config.yaml
dataset: "small renderings of single solids in any pose"
norm_position: "pre"
tie_embeddings: true
Rows from block 6 of a small autoregressive pixel model, named by matrix and row number. Rows with one number belong to one neuron. Each number is 50 + 12 x the weight over its row's rms, rounded and kept within 0 to 99. All counts start at 0.
After each neuron's rows are labels from the 100 images, of 14976, where the neuron reaches its highest value: "responds to" is what is common among them. Only what is clearly more common there than usual is listed. The data: small renderings of single solids in any pose. In brackets: how many of the 100.
# fc1: MLP up (model.blocks.6.mlp.fc1.weight, 1536x256), inputs 104-155
# fc2: MLP down (model.blocks.6.mlp.fc2.weight, 256x1536, transposed), outputs 104-155

fc1.111:31 48 54 61 52 69 38 42 50 29 67 64 37 63 36 59 39 55 64 63 60 42 62 34 33 46 41 67 52 44 43 36 33 71 44 40 40 43 63 43 52 56 74 44 23 27 43 61 36 50 35 70
fc2.111:83 63 40 43 43 36 49 54 58 32 41 53 38 41 60 53 29 43 52 65 49 53 47 64 49 48 50 68 62 53 46 56 44 42 35 69 55 78 37 58 69 49 46 38 69 72 62 53 52 67 67 43
responds to: brown (26)

fc1.289:30 56 43 39 53 46 38 50 62 57 43 70 53 54 54 47 66 39 40 46 38 53 38 44 27 65 58 50 37 41 52 33 42 54 56 36 50 56 60 38 73 51 56 42 49 44 47 43 54 72 43 63
fc2.289:64 49 65 55 63 21 50 42 39 32 59 31 31 49 60 33 31 45 52 54 49 51 57 63 63 40 35 48 61 36 58 52 78 50 61 51 57 32 52 65 27 59 27 49 42 46 52 49 34 37 41 38
responds to: white (33)

fc1.259:77 35 41 53 49 45 29 85 32 62 60 61 38 53 59 64 51 50 57 53 44 43 51 45 48 46 55 64 62 54 37 48 31 50 29 54 51 39 44 69 43 37 51 65 56 47 43 34 74 56 29 49
fc2.259:39 48 57 60 51 54 79 34 70 52 28 44 58 50 41 41 60 49 63 66 57 48 55 38 54 55 37 47 63 44 54 56 62 50 72 48 58 73 35 32 47 37 60 50 45 69 43 54 42 61 66 63
responds to: red (31)

fc1.169:29 39 41 48 53 51 53 48 51 44 64 24 59 31 46 32 46 59 52 67 59 63 62 42 38 43 51 72 45 36 56 53 32 50 34 47 49 60 58 24 44 40 51 53 53 60 49 53 24 48 47 59
fc2.169:41 69 61 51 72 26 45 38 57 39 26 63 49 26 69 62 43 51 58 35 37 35 45 43 39 43 47 41 38 65 58 29 39 54 54 33 50 54 23 53 49 62 48 67 63 26 43 40 52 76 67 44
responds to: orange (27)

fc1.308:42 47 49 39 55 50 50 59 58 39 78 39 64 64 50 58 52 24 46 49 48 58 62 68 40 42 49 43 54 59 37 61 63 55 35 34 41 54 45 50 47 51 35 60 72 43 42 52 69 53 60 35
fc2.308:65 43 42 46 62 50 53 70 15 46 66 59 57 33 56 54 55 33 65 60 28 61 46 36 39 70 59 56 60 37 55 55 57 51 55 62 43 52 28 47 50 46 59 41 59 36 50 70 52 68 46 80
responds to: red (86)

fc1.584:60 50 44 29 72 41 34 34 57 56 49 58 61 56 61 45 55 42 52 72 39 45 50 62 58 35 44 64 55 54 74 61 55 62 60 25 60 22 37 48 40 72 38 49 42 37 60 52 55 39 41 68
fc2.584:40 50 56 66 26 43 61 58 54 29 46 51 33 39 46 54 40 78 43 45 63 64 45 21 39 65 39 45 40 35 36 34 60 38 46 58 71 77 40 47 43 35 36 61 43 64 23 53 27 61 61 36
responds to: orange (28)

fc1.443:50 56 51 33 71 37 31 67 30 52 49 43 67 69 53 59 64 50 33 60 50 45 36 50 66 45 49 38 32 56 37 36 31 48 48 43 31 57 55 48 37 30 51 55 49 53 34 52 60 62 39 30
fc2.443:51 28 47 64 46 39 76 38 69 44 59 50 45 47 42 65 35 41 33 59 37 58 44 37 39 37 47 70 60 40 69 61 66 44 49 69 43 43 50 46 42 60 38 40 59 64 37 54 35 49 49 72
responds to: white (54)

fc1.217:60 51 67 14 59 38 57 35 61 43 52 68 29 47 13 35 50 50 45 49 60 56 32 30 55 47 45 62 64 45 44 42 51 27 58 42 77 41 43 48 63 69 69 53 52 56 48 53 67 55 57 50
fc2.217:49 75 39 48 42 48 63 66 17 50 55 34 79 68 53 59 35 53 49 50 43 58 44 58 37 53 47 30 47 64 52 67 40 57 48 66 48 55 51 56 41 53 47 45 58 37 44 41 32 46 61 44
responds to: red (35)

fc1.507:51 52 65 54 50 51 61 60 40 59 44 45 64 59 26 47 48 31 46 53 46 40 58 70 44 37 66 42 64 38 55 55 48 57 45 33 56 58 35 37 48 65 33 53 30 45 30 30 65 55 55 53
fc2.507:45 48 38 50 55 51 39 39 39 30 54 42 20 47 64 55 49 64 43 63 49 41 54 43 70 69 34 61 58 59 37 27 48 23 52 57 45 28 66 46 41 37 46 53 50 50 56 69 51 54 67 64
responds to: brown (32)

fc1.211:41 50 42 76 67 53 47 55 45 63 00 61 42 49 48 65 70 53 37 31 55 57 54 52 33 68 58 56 50 57 44 47 43 34 45 42 55 55 54 39 57 23 41 54 53 31 61 59 39 58 58 43
fc2.211:53 51 51 29 41 38 34 30 58 48 89 52 51 47 40 46 31 49 39 67 45 38 55 55 65 41 47 59 55 41 44 50 69 71 51 51 37 39 50 63 47 76 70 50 45 74 37 60 49 31 50 48
responds to: red (26)

fc1.747:46 45 33 71 18 39 45 69 51 41 54 67 54 47 31 59 48 39 49 42 57 56 67 59 36 48 44 53 45 62 75 64 44 40 63 59 42 58 32 52 64 50 54 54 55 65 56 37 47 20 44 36
fc2.747:67 43 50 44 71 37 27 45 53 46 46 44 34 34 69 48 54 67 71 42 60 53 28 35 51 22 44 45 38 41 66 50 51 44 43 46 41 72 35 35 44 63 46 23 60 43 53 39 62 64 59 47
responds to: metallic (61); yellow (47)

fc1.187:57 54 41 40 48 63 52 41 50 55 71 51 46 71 31 48 44 52 42 38 49 51 47 56 61 35 38 52 36 50 52 60 32 33 59 33 47 45 64 29 49 71 55 50 34 44 36 70 65 65 49 48
fc2.187:36 56 61 63 52 45 40 37 40 47 45 49 42 28 48 37 43 34 54 66 50 47 56 49 55 49 54 61 45 42 22 64 53 50 51 59 39 72 45 61 56 60 59 76 45 59 58 39 34 46 60 46
responds to: orange (27)

fc1.532:29 43 55 46 50 53 33 48 39 44 50 63 64 63 37 49 57 49 39 26 61 58 51 54 56 52 65 61 62 42 50 51 32 56 62 58 65 54 52 39 64 60 62 61 56 50 62 34 29 60 54 48
fc2.532:69 55 52 64 48 47 66 53 60 45 51 31 33 45 60 55 56 37 43 57 40 44 41 54 42 41 25 51 55 59 51 30 48 51 28 52 47 43 70 52 49 36 46 28 50 59 40 48 62 33 43 45
responds to: metallic (60); sphere (27)

fc1.348:56 51 42 69 51 71 41 47 34 66 50 58 22 41 42 59 37 78 42 49 57 59 70 50 37 55 50 47 62 32 51 38 73 45 34 63 56 40 53 56 47 56 40 58 63 28 55 62 54 49 50 43
fc2.348:47 44 33 65 49 41 62 38 45 52 56 58 75 38 44 69 33 48 54 43 47 41 38 59 40 20 65 35 46 43 57 58 69 60 40 59 48 35 58 34 36 51 60 50 48 55 60 50 38 48 48 79
responds to: brown (37)

fc1.667:60 33 47 31 65 50 27 37 70 47 56 76 65 44 63 56 58 58 47 40 37 73 51 50 45 55 82 40 49 40 60 50 65 38 44 43 56 44 44 39 36 48 59 39 24 56 53 50 50 27 46 51
fc2.667:61 65 29 67 50 32 59 42 51 44 33 51 59 46 36 35 48 74 60 77 62 65 34 78 55 44 25 58 40 68 66 69 73 43 56 55 49 76 49 49 57 71 49 42 54 48 50 57 50 32 43 58
responds to: red (72)

fc1.199:38 65 50 57 57 54 37 32 57 67 56 68 40 55 58 55 44 76 61 65 50 48 35 41 58 41 53 52 64 65 45 80 66 64 39 54 47 57 45 48 50 54 58 51 34 50 48 63 40 55 59 53
fc2.199:53 53 73 62 44 39 60 54 46 42 36 30 59 38 42 66 64 44 43 36 71 67 58 46 45 53 59 31 46 26 70 32 35 48 72 55 46 45 39 51 49 53 38 51 34 63 25 37 73 42 64 41
responds to: white (31)

fc1.437:42 56 55 42 62 61 47 53 47 17 59 46 46 55 64 38 45 57 45 60 62 55 48 27 76 65 56 51 49 67 38 65 39 43 49 58 62 70 59 71 69 56 50 14 45 46 45 55 49 42 63 44
fc2.437:51 49 61 37 48 50 43 58 66 50 72 49 63 48 18 68 45 48 44 42 41 33 62 56 39 36 42 62 33 43 61 40 39 53 47 44 65 21 57 35 17 35 36 62 47 42 38 44 59 59 39 54
responds to: white (41)

fc1.601:38 40 34 51 56 51 36 57 59 63 43 60 60 69 23 56 53 36 34 58 49 54 21 45 40 40 57 59 49 29 69 42 39 70 72 33 52 53 33 63 55 57 55 56 61 38 56 50 41 32 45 51
fc2.601:60 34 71 41 40 34 49 64 68 54 43 47 49 48 44 56 55 46 56 37 55 63 61 34 71 51 47 43 46 63 58 59 58 36 56 70 52 43 44 40 55 59 34 59 53 49 47 53 46 26 51 34
responds to: white (33)

fc1.36:30 58 44 37 38 31 63 63 48 52 72 53 51 46 61 30 38 46 63 50 47 45 39 44 50 50 58 60 21 43 64 60 49 31 42 33 48 53 48 58 54 54 56 53 60 57 55 28 27 69 53 55
fc2.36:45 48 59 51 57 80 46 42 46 53 52 43 43 63 29 68 59 42 46 52 53 33 41 63 45 65 50 25 58 61 27 51 35 52 69 69 43 54 52 44 29 49 42 56 32 36 60 60 63 27 61 44
responds to: metallic (62); orange (38); red (25)

fc1.23:49 46 39 62 61 31 42 45 43 53 43 49 41 45 57 43 50 53 51 62 42 51 46 37 44 35 62 48 60 45 61 46 60 55 55 58 30 63 44 34 43 55 68 42 37 47 41 34 54 52 47 71
fc2.23:52 54 59 51 37 34 72 57 59 49 69 45 47 47 46 56 66 41 46 38 40 35 52 47 32 36 39 49 35 49 42 46 76 57 49 39 41 58 56 38 54 51 62 49 59 53 68 62 46 60 36 56
responds to: white (49)

fc1.10:27 33 36 42 58 62 36 39 21 54 31 49 41 36 59 67 53 52 64 59 48 54 48 35 62 53 70 54 71 66 39 59 41 34 58 39 44 69 33 41 55 52 49 65 47 20 34 57 65 69 57 45
fc2.10:65 49 68 52 48 50 52 29 60 32 54 41 57 49 49 63 72 48 45 40 56 52 53 52 51 39 30 43 47 62 60 42 53 73 49 48 53 28 40 52 59 41 43 41 76 55 66 64 43 51 59 55
responds to: white (28)

fc1.110:51 34 20 21 37 43 63 52 62 53 67 55 65 40 29 59 82 64 46 38 55 51 40 56 46 39 79 52 68 65 28 74 37 65 52 37 59 45 39 40 56 52 38 39 55 55 32 52 59 48 53 75
fc2.110:59 78 58 56 50 59 54 65 48 43 49 58 40 64 67 36 58 61 51 41 44 64 49 69 19 60 65 51 38 47 80 43 75 61 37 54 49 40 47 59 56 44 42 27 61 45 23 41 46 62 38 48
responds to: red (78)

fc1.188:55 55 64 40 38 60 59 46 46 61 66 38 44 32 65 56 54 36 70 43 65 53 39 63 44 53 67 63 36 59 50 61 42 58 46 47 34 61 63 58 56 48 45 17 51 65 53 59 55 40 42 40
fc2.188:32 66 39 42 58 55 56 48 41 43 51 87 55 53 41 42 76 58 37 47 53 29 63 45 35 48 37 32 50 69 43 46 57 56 27 41 32 46 25 50 65 53 55 56 60 42 47 26 42 63 41 67
responds to: orange (46)

fc1.126:65 73 29 43 33 63 62 34 62 43 65 52 68 40 51 52 67 65 60 41 52 48 46 45 55 63 41 48 32 36 52 59 42 57 61 56 67 31 47 55 40 39 52 71 86 48 51 39 55 48 45 66
fc2.126:60 33 51 44 61 39 40 57 37 57 56 77 44 57 46 63 49 46 71 53 61 53 61 47 51 45 52 56 61 61 40 13 60 42 33 38 36 58 45 53 64 57 63 33 31 55 54 38 50 53 74 52
responds to: metallic (61); green (46)

fc1.316:48 60 80 48 53 59 44 55 46 50 69 44 47 38 58 56 58 51 42 35 41 55 45 32 49 56 25 38 62 61 43 39 46 52 32 60 68 56 56 74 47 42 56 67 66 61 67 50 56 60 53 30
fc2.316:36 64 53 24 53 68 57 68 43 48 62 46 41 60 19 33 34 54 39 43 70 52 41 67 40 55 64 56 56 44 49 64 58 41 58 31 35 33 49 57 65 57 59 45 34 37 35 35 40 61 54 50
responds to: brown (26)

fc1.37:40 71 44 50 38 39 59 39 52 51 58 57 62 42 41 54 48 57 60 53 44 59 49 41 52 33 54 43 54 39 43 53 42 60 46 41 50 47 22 57 46 36 50 39 37 44 34 54 76 24 28 57
fc2.37:66 37 61 47 58 52 30 55 35 62 42 46 48 34 38 55 50 43 51 42 49 58 47 49 37 63 38 41 36 54 65 41 53 47 66 45 65 42 59 51 47 51 52 53 55 35 64 25 41 52 65 59
responds to: orange (39)